config.yaml
optimizer: "muon"
nesterov: true
warmup_steps: 190
Rows from block 3 of a small image diffusion model, named by matrix and row number. Rows with one number within an expert belong to one neuron, the router's apart. Each number is 500 + 50 x the weight over its row's rms, rounded and kept within 0 to 999. All counts start at 0. Numbers have three digits each.
Before each expert's rows are labels from the 100 images, of 14976 (inputs lightly noised), where the router gives the expert most weight on average: "top examples" is what is common among them; "peak on" is the class under the peak. Only what is clearly more common there than usual is listed. The data: rendered landscapes of hills, water and sky.
# router: slot weights (model.blocks.3.mlp.router.weight, 64x192, trained with AdamW), inputs 64-127
# up: expert up (model.blocks.3.mlp.up, 64x192x192), inputs 64-127
# down: expert down (model.blocks.3.mlp.down, 64x192x192, transposed), outputs 64-127

# expert 3
top examples: desert dunes; night
peak on: gentle ground
router.3:574565489442531439584444518419470516436490628410545545529431370527468535472521544518504453493491573409498376507428506519478478516514498479519492488501500551530539334544437493549477509516543327
up.0:496574482504531472554512520534559461459506560473431504496530474406442543460433509451516465505471497479456462484453531474447522469521462535358436451572492443482490580548531481527529389486558468
down.0:475473497567506470461504483492499445562430546544560477575521430551475517370521557492509466530520479497463496403479579475496486517513498505363484443476510556508532500473481518389545399548518527
up.1:504512469476530524490486600471484622487521483529494575570555525474486541530472537440465479444486535424451563518477561624467331477421500517564451433485526506486502519533548468518497545483557491
down.1:508521460401521432484574536420542583514575578511514504456608478503515551483560535490539451504455446421488459579476562559563463521524530495614508536542467532453499553525610478515460506568489450
up.2:466546551509523503562652342461544409434505506507520429466460508531538458570527485463547523493396470579490483523504371513496526484465514485482508494454492507537530442548474495606434453510487379
down.2:534433528517440507486396481588452435491549513486499487481525546508537487599577482506465540513565511548521470495566425467520514448369468596439473549519418500489515503537432485424535546449510511
up.3:387480582496416563516480505501613463494472466555451644537506461534594527483478472558423549479488585532536446510549439526597503557512497473460549493539494452503482567515583533500469550527509652
down.3:464528576485531425670515501568550517497481449489512356515489582500481419525472463560555514465481540518485418485498501520480484509621522573481472492492466477469482582493545551523466608470536456
up.4:611470509510501457496538476578517480486567506498420466496505556443490434560428514405546495445486519458554504548541561479511559489500484513496570405573473513450463552405514450629492559491491502
down.4:434478496491471576499551512496563482448560474510585460433495453516526413507521446546504510552501447419473521446495507522451554526535500472432555513482525507570519552466574405413466529484526504

# expert 52
top examples: snowy peaks; noon
peak on: snow
router.52:517546516549491482525583540585497552527513527503587523529548517464414508504438558545521451534447591477473494510542405497497479531541560439558564510525504466527535477531548508466521497560512512
up.0:518477457538585489458552445483465572462462406508472521545518520537489388489460472502592535476520492453547556496476512458432540468497525503434587518536478464450491526546574462566478497577441564
down.0:496518504541390537526495470513455482414491469494481521454577503491591505494551504537502485557491506478450560470581536529419535512516460512459469446383495517539473479488479557429412488408419407
up.1:510475483486500565547546494583509513445514545497519476514481460477551381564501486553496489546499440538463452533404472446420506471614498563487515577502440443475603494486482444523456397450426494
down.1:502435471473435498446551470455552473492470542471512522475473564452485362528482424401480523434575449535499436450570407517426477551371522464480500529505565503456539453534549500569404432495478518
up.2:509368470556497509422478496488513522505470433476514612461591501526479438554451477551521587470523359485493479534467511559544453461587468451511480492484554459451521491531540482490523433448486564
down.2:510539516488554490531487484513443581471514469512454405538501482413576483547472465519508483456458439488458472509484464569615489406507486558479529606427524456545431393537458441476549484502522421
up.3:490440533479499397568534507561412445473470418549600518541533507554391545491521411573447448508409592503512526458512488500399514506490489501486474662477481475472560474488470528506541524516564591
down.3:440511510516554470405572560565476512483596371470522468496449533458457552491384526485456500373538445492529501530522529482575477504378497475530488553441462536544521493453471431539483598369425410
up.4:508475459504592547507491521583554490468521450481489560530500533454358523506458539538549466399549412493535511435538525429425471536423519523486441405494553510528466491542488489479528465471436508
down.4:496590492543438503458456470405435479496567487419482510524543482619457444519481498510521478494476447537561523483519394515572493575612533460481477436383551498512475453467499482533426485475567458

# expert 53
top examples: snowy peaks; noon
peak on: steep ground
router.53:529467440522523536457662465556582516515466455431515499479544450475425425519485459423471522405383491504431588472521451518524561462446459443470470455465539493445588493513479468436617488596588464
up.0:516488449473440445437366414456418587397495432501506461495532578565484490464488458558499555518531444403410536508492403452488522552455504483583492458565477510487547498506534433556489554441428554
down.0:547492488455508540539503384576518481485423509488463486461496474468532510505409480479483578517506440563401527477483413558477410531672456485488501510539491520493448444464463459497485502525441466
up.1:470362507601491472534427485451506428489552536497531465502519532427562542426497596559473480486509598565416523461547534473419535494517586484518540444508573495456456476487452448559506461480501521
down.1:578586521629484535545404485518417453564559574441457540479528480584511532487441479489509505386401507516552485501553470485502397557558502494498553526547525513366482535570507509510405541459509475
up.2:567545545426432485536510567488489540403424395579405519508573540459539549533532485468450493459492488530503446551557463536514562551506494596499536442666467496503513496480577475525370503485519535
down.2:496535496523550524458500565413421497471497418575465538469473493511548591477624477525492499461457503522474459463505514622340510505442470479573516558445457449475539499515479543529489444536488501
up.3:535394500512544558459496410453487496522463503490517506518515437533623510461521430476531507577519396485496433484474594461477432493602523479587453579546457502495477423526510461543436550485546443
down.3:492560476502419583600548521408564479422494516441498482483545477520563515484522564482492514645458502445459466501517473503533487502360508541505484400458452539567535468543502535536568472557440490
up.4:562516495478492470531451511579492479408474468463473568450474571496559613543539482467561499496572367464478547450518493468580512532432641573507492566493499471455546476535383460540483558506582524
down.4:494396530646467421350456511463533488404582404489463498469485528482560489529512507475447463392458513468481534470561580547523555577500475484442542547479466550470453472462468482525507473554485489

# expert 57
top examples: sun or moon in view; night
peak on: sky
router.57:487530463529447407466566571507508549488594561436577541543388480459449474500500516508566478474394466452454413440419487505531508443458470493447500534480487362455543372492445562519547604594545476
up.0:469463437482537535515561473439394483480535556461508537565562526488566519484558541551560489542448444519491548458451407541447377464562487501517530504538422508434410504504525500495490527414452499
down.0:516568464557546518545434531509470521620582501534458510491573545510479551500461616493414506485555511553541585514557479517529407421441548420498552504563569481512483527510469452535440510522435534
up.1:482572574512449493560346408507480532495469661536478488462490540490490428572485462559499510588421460488506535606506487494462549551425532522422550482442529471481496437531494449454480589550521431
down.1:504347535546519459431373566523515495464567567490524680426530482562453497572569464455442548466555512481499545445472431466502492471363477535438508462433458591436476413443516416521444468488541643
up.2:369544490468564504523505530544465535506461515602436491407487441492459564518482403542509505524491520439532433493461545437534508566475433379582510498541438496531479586633555498497545534488383458
down.2:630523489454543558502476504479500527468514464455573512630545510559497599536488546471509593501521547511573471518545516420486579533538594544548519429579424459446570588393574494477582447586487463
up.3:410464539456570499499495549579520546519461553534466537480532469561425550544436445510418451529639494502542463503514491398492410446478507468517529391513503502457575483622559459523507476543483501
down.3:475494550449488557515381550436519530502521487590524533601470488448559522431557426487538473505464545618536515532515453484554528480478480408426540531491505534601532592445472465527491478538561523
up.4:419471527468560486491451547507526502470567389347506499539538514541591534407450508499435522529470452550531576412501563562521449506555545451472433487497576547453512470548551481519549462513534550
down.4:501494483470605513507456589539496453497567549564515529594541505421509571447519635523536489448511544481535581492508521518448502499471478505471440517400515466543479405467529429509499440390492529

# expert 56
top examples: overcast
peak on: sky
router.56:450471498500519458513458507576448504562525516450551499577547414525380593568533605466449566515494510421510432481498435498419522452502471424530425525472455484601442520425572543502606537549513509
up.0:454636522470477593455603518548488560521519394524424475509562555557430495486490510456515467513491579518468486458475473514429547486443467475501492485476489496390513345503509520518506497471571551
down.0:453520511511528578518591572557455501525456480531519585486488516432559462571503504524453469418452514551472557508492536489553568467324473519507512449553573543489453559600456493535405490550479453
up.1:494527549544477503519502444544597487513447444549482440445501527417534568459467608490481529518487509577568513439499447451526527434535501497431502495581479535502487412511535467504554551540430554
down.1:547440483459549505498501492505403593621498540592566592473526486507613553522465484494520560456486516612612498567476525482544543555439441594504478425478489477523480448560512464521565515486496542
up.2:507494564485520444438556519576475484533509513524435604525525483519401563526589525496485488412493520570508480481496536551499567493539471512478494440531486470508492470522511541601411492442430535
down.2:462551523475529508485498454488512511464510473536551350496512579500420499468590415520454553556580459498491460523431464529489567477521449487490455577419463443466464549462468539446532475569525391
up.3:482476531584538547508450524477442424552546605475506397558558447480394520483463544512444451610513450365568467499566467508491477526590501481484553421543425521498544455516549443521384480451443439
down.3:560385479506461439499377583512466494504537532417482525512531463565343509491521391435500497512590535532566542437559344475556487580519529454489469555473570498490528608520482528542558489450430551
up.4:459524461525528595461607498488493512642507431559472540462513585501435447474497429546391562455507507607538508489451374480436514507527540474509499523458457423424550416470442517493473633663366558
down.4:525503457541514410539585459479597469516521397399506446546619439521482530473565495534565548529516489587486486441537432506450557543449509441481528517551505490500509528497513491543535572448380389

# expert 11
top examples: noon; red mesas
peak on: gentle ground
router.11:424430488561535445516597500521540541472486526497539505466532557453623438452570475563478472416485526450445560489400561535438509445517510566472458533466480502425509428557486489515472427517436366
up.0:556504465483507360491539505375480443478444591388613497504507519576446563552456400461572511601465539458440519546551621496485512513446583547515527534520446485539467512495484479451442534323492506
down.0:545465502450464479501489572344569504529530423542457473512514609592555408483487497498515537550443452553437442550518482481536542587494553407496557463497467521464470452506524580565522527431305517
up.1:503480475472475484540533557482567570472502412414455453533428534420679472434539504528487522470479393456468505482498508496496456501538512503470534600618492491533476495478506462464473449580475607
down.1:511491491554460568390503490469467485526494474561484477540553547450630585554459582532429496510518494481533511565456480540505489437467456494466530441442484542374416553530485484517404528410632434
up.2:495514437463539460501415493476494451519471516547494521430496580406517500482580431442520531520568510524511562521504520484529557453517497557515588533521569484406525545515515548422464536575544488
down.2:507544490437542528517435493555482582458444489549479526545442494489429492506519574510423553437535564552493465474526514497495495524453502533508516471440496564454495565505427529506606502547373464
up.3:511442465492533511572593485582458473463535563541514424487532473510453510429544569531496515495497517393561523520551600549509436523482458482358477496551483467351538546502437486465501533474558539
down.3:576503544509532455493593470594547504413485459541476485501468538523508551471494539472456459542511489472457515443540487510573472514582527420509564522551562494570448548506501540520405533525522549
up.4:488440520532546601503510457359463427473521641468549535568463489515520522540467448565627517560509534498505477448477364579494464531504498440523582491452529504508497560503509470539477504618586464
down.4:542474534496530495474550453498453487502514493539463501409507469496480577566581470453572525448491516473529488426509513530523487458432463486395455491502588516508568516517553485486587467509575504

# expert 41
top examples: sunset; snowy peaks; sun or moon in view
peak on: snow
router.41:471450502481509409422527573533499505533568547412555414564507437511467511522480537510445536454351546393507490442461471488545498467564459403508431476471513481532491461452606531505528563484523455
up.0:553568420493524622480526487507529532519479531466530533474505432536441511550446473517503572558464554560453545461573513470482511521531469532519501487387453485517611559478434533486532508479600480
down.0:488549557489433483416540498496523589544539489472455444510515550569442460508504416537587569490515465539502508580511558473666504482482525477432500497453536455457433551436481568518522606501386470
up.1:508513471452520418523520594482490507547508546533538497532542484466449561555584522512551479520526571603409494377469598511541516495454579578432501491483613445533495533548494519502454518435531516
down.1:494453501538524516523483549597551534492597488474518528432534516519512553439512539547510449581477460493571546398441486532582538540497514517453477515484434454469487575602437459452568477522523488
up.2:441497587462463448528540411441528610515506515542420452550496527413446476526495437425488462481606497570479524492469442415533429533465496401585513445503422474421534524553532538455587493566480465
down.2:502483547608516561460519494520541511450583489476575486450509580518461477483476638439427514455469495514509517467527573459622350515489530456403476431483540528472509505560543529481614462449522513
up.3:537520454573471489587541391473503566529487580500567530504567447518527484551556470526532463525481512409496537582526549491446492533517438503482492617516506505600516486551525579468434616588564495
down.3:508520537530494531340497435521460631537498571480465410575436487412532492439548464529591519474541525497536550548550481546604567558541490438475556552533592432386447476587442495455507515511533559
up.4:538546513522445414487558411589497455494507481545453489533553562422482550488541538488455482365614396476440535545464513474438522549457400452535534440532529487500476474492524489540528521635637509
down.4:463630494464468575544532488397453509477396536488554511515526502413610501464495506398469428391585541392528570470538527546525479474498472467490548440461583515530523495562453495486534370556446508

# expert 45
top examples: snowy peaks; sunset
peak on: snow; steep ground
router.45:418422484485495609439541452499503551532502517537452469458531511408481448480454511480510526387455494472550465542500486522572533546494540530433469502429503472485445448490662513535595445511470432
up.0:486482476545463511530512449489551496576426451494518546518452520446391403444405471520505604436455622466472539446545386555480493564572475459516565462473477480480555556441443420462489504521490525
down.0:467399419530593475491535454647442490523494501446436516571489559542457420483523554508563560453449515491444528452529442456491413500504535496546522543504475509445522452465557477523487542434555560
up.1:474490562522535564517487460528484574436480565612536458506497510602542483469472476509526539579550541518479447501499446552432493534395520480505502497516380487471509460489524487530472449484476515
down.1:442519460532468503504474424585451513577456585485475426444505504471493414499485411482435510658439519564441526454586507509443619498488516512502478445474575476520445440455497509451434493604551532
up.2:406490417520456506453482575408458492495493460495489510540427463462503501461574455545486512611456541511462440477467537551448435530450464456510439594431520481469483433464499456530501543525447541
down.2:426534434449596467504480581482517567439574439528485457511625604526440501453486419564439488518465465497493578521614508467443622406404539468497496538511392457545416483464483573516461559477472468
up.3:497513507569556500440560538534544509488453497467459553479540418511515432516513515493584423651447615529459416409440512419484506518515517510485447471476498477469465482456463519507422506434518477
down.3:552499457525506517490452498496453495460524465604494397418487426579553517485497512536527446535514536555483532459533544428494434471503432543546478577639555492435594547464499491511457514606481536
up.4:601490536520553555488476516474449426425488558505462497536496436556399513499421531492481465646465516660455444534432499456556474476566447557510500385457468518514548485455455543511426515572512461
down.4:396427423488488488524545495420466495589474645490458608510405568444390495487525585485483519463631536617544488508449705488515472492416532545479485543478461548537479481592501522553440518428433513

# expert 30
top examples: night; dark volcanic rock
peak on: steep ground
router.30:507442473494546532564403568565491485514430617460477458501458405522470508483489572505545380488494554521496460491487529519525480601491562562516538501501566503486524470480481435548532513514483394
up.5:452395521478532531519490553519432467562521507491518448559566463428443552558481468465465575460496551601404465530469478451494466424447468556480548524589517517501462508450477559432556498479484489
down.5:534499514462530567491504486520514493484501535566476586404533494521520496574492507478617546571506525501515506485491514410560515458379535494418458538433504478502499393526509473619532492506470553
up.6:436411548497529445510500443438533422500583423557444572541470463538552424548536574503486453490505449505488505475483532441450427452532524516569495535473538440497500618588519555562494419559547559
down.6:511579475495505453434452477512443438483474401522568466436488552461408543504528498506500490542509569561451580524522503456548403506483466432572568462548512557436520466448471558452574477482514645
up.7:528466472480563526497472408491497448489531653453507484452513483500302515473514473520573516561471465470522469527503559488478532466415526453464508586483484510481493489479542545442484469517550550
down.7:487496455453513446468481409611553461538563525494552510488511493509418549491472511456458513471556428522424440513557512481510516459514480559465502459583512448494474581507473439539533442600598460
up.8:532485419498512584487538425489488555473536458479549512401551463447429497515455548604550486535461426432502442596488479492409486451414464483485528595454471495519462505495469466537534514483560518
down.8:451447458546470483477440374537466581509555500471454495583564552527369455508524491487538395479484494520472511489537525507479548494453501453509505497487526517462469477506502509558452475546454452
up.9:373515465532479416523498537439517548556515477501430473492570511558475484531474453447474467574497505399525551567415523503502504555589536544385544540489377521447477466479537545566409513510493436
down.9:549493491458532549624483578561533570376501519568585576488610484487585540448501539477511469449518455475512510531507474477498470544551455438484526491430530491526531615464520544457489490509511545

# expert 43
top examples: clouds; noon
peak on: sky
router.43:557430449504494467382478512535537522537538574420558473515505422503510487496450552482489478522413504459476452425510479577643552465549467425476506420481439475556508511491544539497532642523497490
up.0:448550567518501462573574488479478464500443514490441464497515514507553502483459571492428473430470508468502568554533534477585581510570553479392535588489505508584509373440497458526420423491415591
down.0:499500605465563587508537485473521488591486646424497466536523516458513510511529558494441489524546580469573555447559468519337545511512530429435466444500464499451403470492477500493460425429530474
up.1:432528512505449423481412452467506538564482523557523593554418459513453524532552440530558444422481495541449434469511539507540464507553507482557346475492589574487456545468583492579506524600492455
down.1:521562537532480470399529479596513562458530583488411472548421510434362476519474472551429460463562500566451490543487555490507461612405495488582520462482406443452510378568518495450495486465557611
up.2:588388491566498548554505490468520500516434551434548496576431464520632545552539463521525509569471540355479438530439542446455466553483492439554508464528434444537533562458438502530515472535515515
down.2:573539467493518418556560399519475482416446415546483555513485508553511499459523576551426475489455423316473571477481482472472434508486494431483520471459520479477535559535489411517480474431540486
up.3:478553407491436458516539534418585519477418477537496478522515539461611427537469519539547471449497565490479500416500532518547492493436481449556547572450437427540475466419428495539566500566431333
down.3:533436464509432515588589452509563499428510441489532396508581515577474552488513492508413449540499431503494579499553498433438485583540539437495451519468441456485525488409504529537474523529462552
up.4:505516487491526506523504487410563519493518573460484348541467523459488497496413417480571550455484547479457572529525387491552536510494538506450518397610506594385461525506499543463468517503509455
down.4:454404525494566566471507425461501400499553545548584521488466544472528572493418499446535465457463504438498565518498424500542410513529487543486500461424490497522552454499457494488564351444484496

# expert 10
top examples: purple alien crags; high relief; noon
peak on: steep ground
router.10:495556564573446498578541441511514459499472473416487534498451453460472510547518443534583473558437462515527574561528510469459474542438567471582527530496460519480472416479463455536490393417423394
up.0:516416489457468486510575467442463560474544399515508528488472454507557491524529524425532474392555546400526555534482588480450579475545505549494543423479512461457443446520561505491462459538486437
down.0:493488554502494537525502580481467487494446616505494599504520584460545562467542450499510492508389489511596471484469541488500523477452491497487424540492493501515458542529478467449522511444463573
up.1:479497500517486469569518489491553447498468580604498341485488578515390543510463525418503488419723555514492534531554517473461516496508513503493530459448521488478489616509477479475465504491520422
down.1:464488528509522479459581467429517531434503536554522515517397490497461484484483531491468538494506550470489479491530462488377537446382487524505522584563475512487495432528473497494433388547391454
up.2:481494548533516466488471526541475439556519459605518482507465509510497505455401483460471448602458451454574540420496454453538473476428518633569494628505531493506453438447505431501444519429424535
down.2:439521496464524551582543566481466447473531490523522531474540549528546493540547521583555430412449499448510446523511440523562521548528524518536478427410504496477548582499555473480453484452508446
up.3:485531542497532495467526499555451456511533407495515499525547530552542435431553514484461581498507550493506531397452557542459499477443461452461471520470492489538518548488537551480573477472581564
down.3:441527484558515628472484448539533449529499500486467533492417472476479538520494575510479524496628514485545551498472558509523500479433577546458542422527548586537432524577483487526455363631628505
up.4:483486565492509549410453524524529532519552421495533408516545488426587501454408473449501524481416464539457447566543400489530523464506535582436482481469494506526535455468568438501462544448450498
down.4:498531526432492518450419464567402436498472539563426516510458468490507498510409542513539546570538476491422421474490601491564497475544500563510411480443390508440512516461496485545521568502543523

# expert 21
top examples: water: dry; high relief; snowy peaks; purple alien crags
peak on: steep ground
router.21:493465581499507565452554509542455527556546426477533503455531445443517454541498496418580436491416514494451554429411470480522608491523443416451446507564489427509482513445441518570545519491467467
up.0:493588407533472524553602490555499549501552451473515450498515521464590507505509538513543505494513532411544437557414490474403380490545587512472517494510489488456525422487534422524498422504443475
down.0:438439471463443594507572516570546596537529514645521505520546488511645479501442490448590531430513496495566528501434433463491482498478527510443489490491484517477517514534473492464485452599572437
up.1:478393509517522602499489509480506570408519622549493449446583438480434512462404512409499524469510521412509415550540604507446612530484479513474466516524518499496483519478547529497515457521541571
down.1:594531454542463509470468496550450483461487541519436541517489571455543506514496542508388500517502515507532428476476503440473413472451545568479514507485514446499532537509530496544622603668602523
up.2:563498448426478473462480511498501481471509474524507563476393438452442523509430501468550484592589438454468446461468421496504485454511511455477569426467551528475542547589451492621465435505500547
down.2:438456505540417575525458476513517423489447481514434556458453540508479450465556527524511465451462475487512480480481586538459450546521505472477514519415520561624467462486509497478430485464463536
up.3:546503500523494510507518488450510498508488585648406441518458562446545477521451475511516510541560380559453556525580483533582424451502546489490467547587549532578439504460481516557515517503557491
down.3:497561520505503543580507623536519453599569501529556549479456483555438538484443453511552576542486518584544485385441442492341460552500452525467468483439428506528465499599525522528422459509572428
up.4:564403583534543505411515433503474435450598477521501542462519480476482596406423555517494515552545534577569476463509446521519521441518476423583484505445523539498485500503500533568492453508525475
down.4:489523488579498517513466353558551459463432453462507492534513538528492501495594511580547445475485496483492459510526547489490502464431515505513509581508483532468529453484479509465533447527509437

# expert 9
top examples: night; high relief; dark volcanic rock
peak on: steep ground
router.9:466455464527445436418457535446475535521465518552546522500458488474453351502538393571437501452417530469492512450445461440546450411496426487452448508508504520497516469522480469517520575507419442
up.0:511539555517460445429379576524570514525412411508501451512555457497445468468402417436420576525516619462469516500475519500502461496425527520542486385537443425539498406433534479512532469560455476
down.0:447498531498460453569414502440625462585356515559536524483565536486495524510484467482583552502432427402572516484445504520558551491617515440535481520463521503464510548500507455530477530430505432
up.1:524491496509481489432520496424468493511497570494523461538552548495473555428498566550515516510612534529579472528435479508579514505492498424500521562512400428510610623427411568590502484490422542
down.1:406388474547495481555471450493483464588477510492523452473494456499522531556457555430521515509427463463471482582479433510502490489524548533509491482483468582430613514416469508449543513483510532
up.2:516501497515475450486513493442490502532497468444409485553581492423478514470514448422563456522439504465513501485535503488429403402472524465493516465483524468507488464522469451522556532538627433
down.2:493472483552414493481504474499526488554585544604551596461516478525511516554499585538604426442473507552417534525454503479472417423576498439395538525537531562508475486558481544466538557511649487
up.3:560474521479484408477561379534451511542510416491569476557445481475474503534544595497450536495447460608526487499577483447469558495553449540448524475512529481426512399499471522410470511520433381
down.3:464447483536448546528510441564521492470530508548488564473478505492525434464499419509535489501417516496505480508499587427418501537541462633579528450490481528505483495499501410553469572473535577
up.4:520561497549481510551470530533592467500505563576535538504563453567546437454552471412526532592558450540570482522454469516533556579538521488523462439425431502522529463414481460572580502496441553
down.4:509568534530391416552513581495542518537459390478527431473504429509565433437397528513519442453483456587499520545507448511505555533474483512506467562543535438417523579494444525470535502565478510

# expert 6
top examples: sun or moon in view; sunset; snowy peaks
peak on: sky
router.6:482488475499449438467463576493579524510512460417536440611518456487414553509498560459504427492372526437512439431592493504475456568567535476506449467495505487545486491489576497539513511499441495
up.0:528563470471489509461496466591447502501520563477496474492487464542546506532556507584493455499418510516513528521446470559541525499516490471470505483525522474427436362552458445489542509430576481
down.0:467535491463615639489516492358497562380479643532482497514563519503566524452495486543475491522532499456560479459525637493587457499546498532493511529655442426565617492573511438539460484520503480
up.1:566437525502577571464505556482467455550443552606498464497500385595439535512479503480485456523467485566556478470453636502494547468470487501507475535501444491524520453487463448484425402436516530
down.1:455497559468462549499444534527489505528435557493467505471522502482443604503506418463514453405671577465526461455503441603510471554561428522405449490437479465563533442572491528521527427544491501
up.2:502471553551470595479535550486413452505498412556474520534470461457458470580474549579516455483529512471506522549435520558452500506491537522484436528490526537500522484459458500502380441513524419
down.2:568419485538435571467531572451476568553530425491430492507526418509451523445558469454468453455475431406495593515454503563571517445439480490540479552506578497475583537496479475487507541666418493
up.3:456449457444477528472491481472588478519492518507526476476473481455426411518518397455482547480603440514474479533568468507457519538634427493423631522557556596468429562524537417470500503501465455
down.3:508579506563515548496537560493517417539559562513504499511440505505463406463525551584567505441536461530545414461437502496504570589366445518539616490439515488468473492497401421503451373507543518
up.4:435605466420490470435413476436498570535504488580485454529475487481576474501445452507461476395545476568474444507548521503400499467487517509550496538439528519496472426570546524508522636459407556
down.4:554402449548547422500478582574584545544515477493490561522555563520486426424437490469523525499548496524495450522460500542544477358498446539549506509499556503532491564532443491552495510413465528

# expert 59
top examples: night
peak on: sky
router.59:417445466478420530463566545553464532439538480425587499541516534473567447477540488556428534423482515460456443447444542503513462477514408429490410527418474472508505452458536472560566605584549515
up.5:495514536441480509422459516437512502406543458624487448485475485462543580560430537546497507542468446531502560561531483506460552459428545552507527454525494457536506483569464537438521499437442456
down.5:477544537553360484523491523526540466498503634459494526566441512416478452555585453546479434581446596426453484468497498505489504451514494559521531474536517496445518464469485532539479476442502513
up.6:454430453563602478501490485303480545455435500616519574588520456476458491433513516587499546555546501530461457519465533485549491469517468514445510519503528538470471565491465573539499437389521590
down.6:462472460501393519479479531548556417455558450498550463465485501572576492493411494595395493586526433543416462531508490519634524564488544571522460482419483511499526529587468488522471508598457430
up.7:606584467514560469509453429513512523462562585534498516517516462584580484536550552463486514587569546507485480553470567464573465549465523542447437618426536547441551556503509493421520585565542452
down.7:492430587454468494469553443549481562414461622458514467440524317403528456545507579497482509425492483509429476426545549495668491553471460438536552522527455487481468423494494475523452533449533436
up.8:477455509519528457441503361552521452534509527521510490445508555471535552461522483566569563406472528418510468494513421550573448460509446562501486492573495572523530465457538519543471467496523390
down.8:553440419539645531485592404466509503546560451372504540521539509513554512469456501482490470572385497595494527539499517473536455559521470449494554527419572457532537470553547523551540466625393506
up.9:487486505460438495478447457486456522577479420565539554545594521505642502489519477533485497452443558582493495443511388516504422565382430499555477535442463484446492512461464460455488523530359491
down.9:554475485542507507552433595512517530486493525494447428448528487552449509487526545520485540435505521448541493493490435509519457559595481473488476413498472488488518583514464500495444551509446344

# expert 24
top examples: snowy peaks
peak on: snow
router.24:513519457493466520530547512600533538469460511458467491519469498537532507469491630508531505504402538495464521569526557563411496529614576578432587478507522416538472428455473415467459415511568322
up.5:514531588532490435537460542500547432557442434543461559488440499429508533460516519545477547463470527501519528467504536622459472545419421483589506452534455461477517619516530490492440335474452535
down.5:550466469450544597480445575440550373462454547423515533471414514550444525494519485488561404459449399487495480583516441474452493523479546598527459536477511479525516575551591497532491517439472473
up.6:453460443533548489518517446485560474515514567411554461468484569466499580507480536476509504482383494542477591487516461475485442419562478514535503529422450494479620499482539485463518509574459503
down.6:403518490500453401390504413551512493512482509557467421511472506487573512454556476519494545517552475490506534442500511564437432525515507474486545534481556412527428451485439503530534494501482443
up.7:587514527528511535537566506494489531435519365535475520449509544450587423495506485512474532495415591502500474495507525494481460502544431493557445393463529469469498523477549484558469573533404521
down.7:450450476490496458401457505525474497465498463456504507456558411528423573495412603508482517453577545503512498517566555461525450391528491548546467539549510555433485412583521524507478488450466448
up.8:539541514436508481449600454467471521474528395512517483488479483463444539468488461493449408547459436386486420450474560487523534525526460525521413545544496438476527566547474497507378528470570479
down.8:508590521529534508497453503465489568580421399523486515526430572486445617536528429515417453522517482456527469441531484503520523455545482502544438522551596451506468467531537466515440493409576492
up.9:447495486512471566477407516493479524455496429517507606491423446514512421521541500559467539472457601512455561515443526433492463551474501478513447594554486463532557447512460462496478442514485501
down.9:499449482538408440562502398502557478562509478427487459502512475479475532508505487497551489477523527564498541537508375570538525497586493478501471511553445501359562664528535504503574629468458496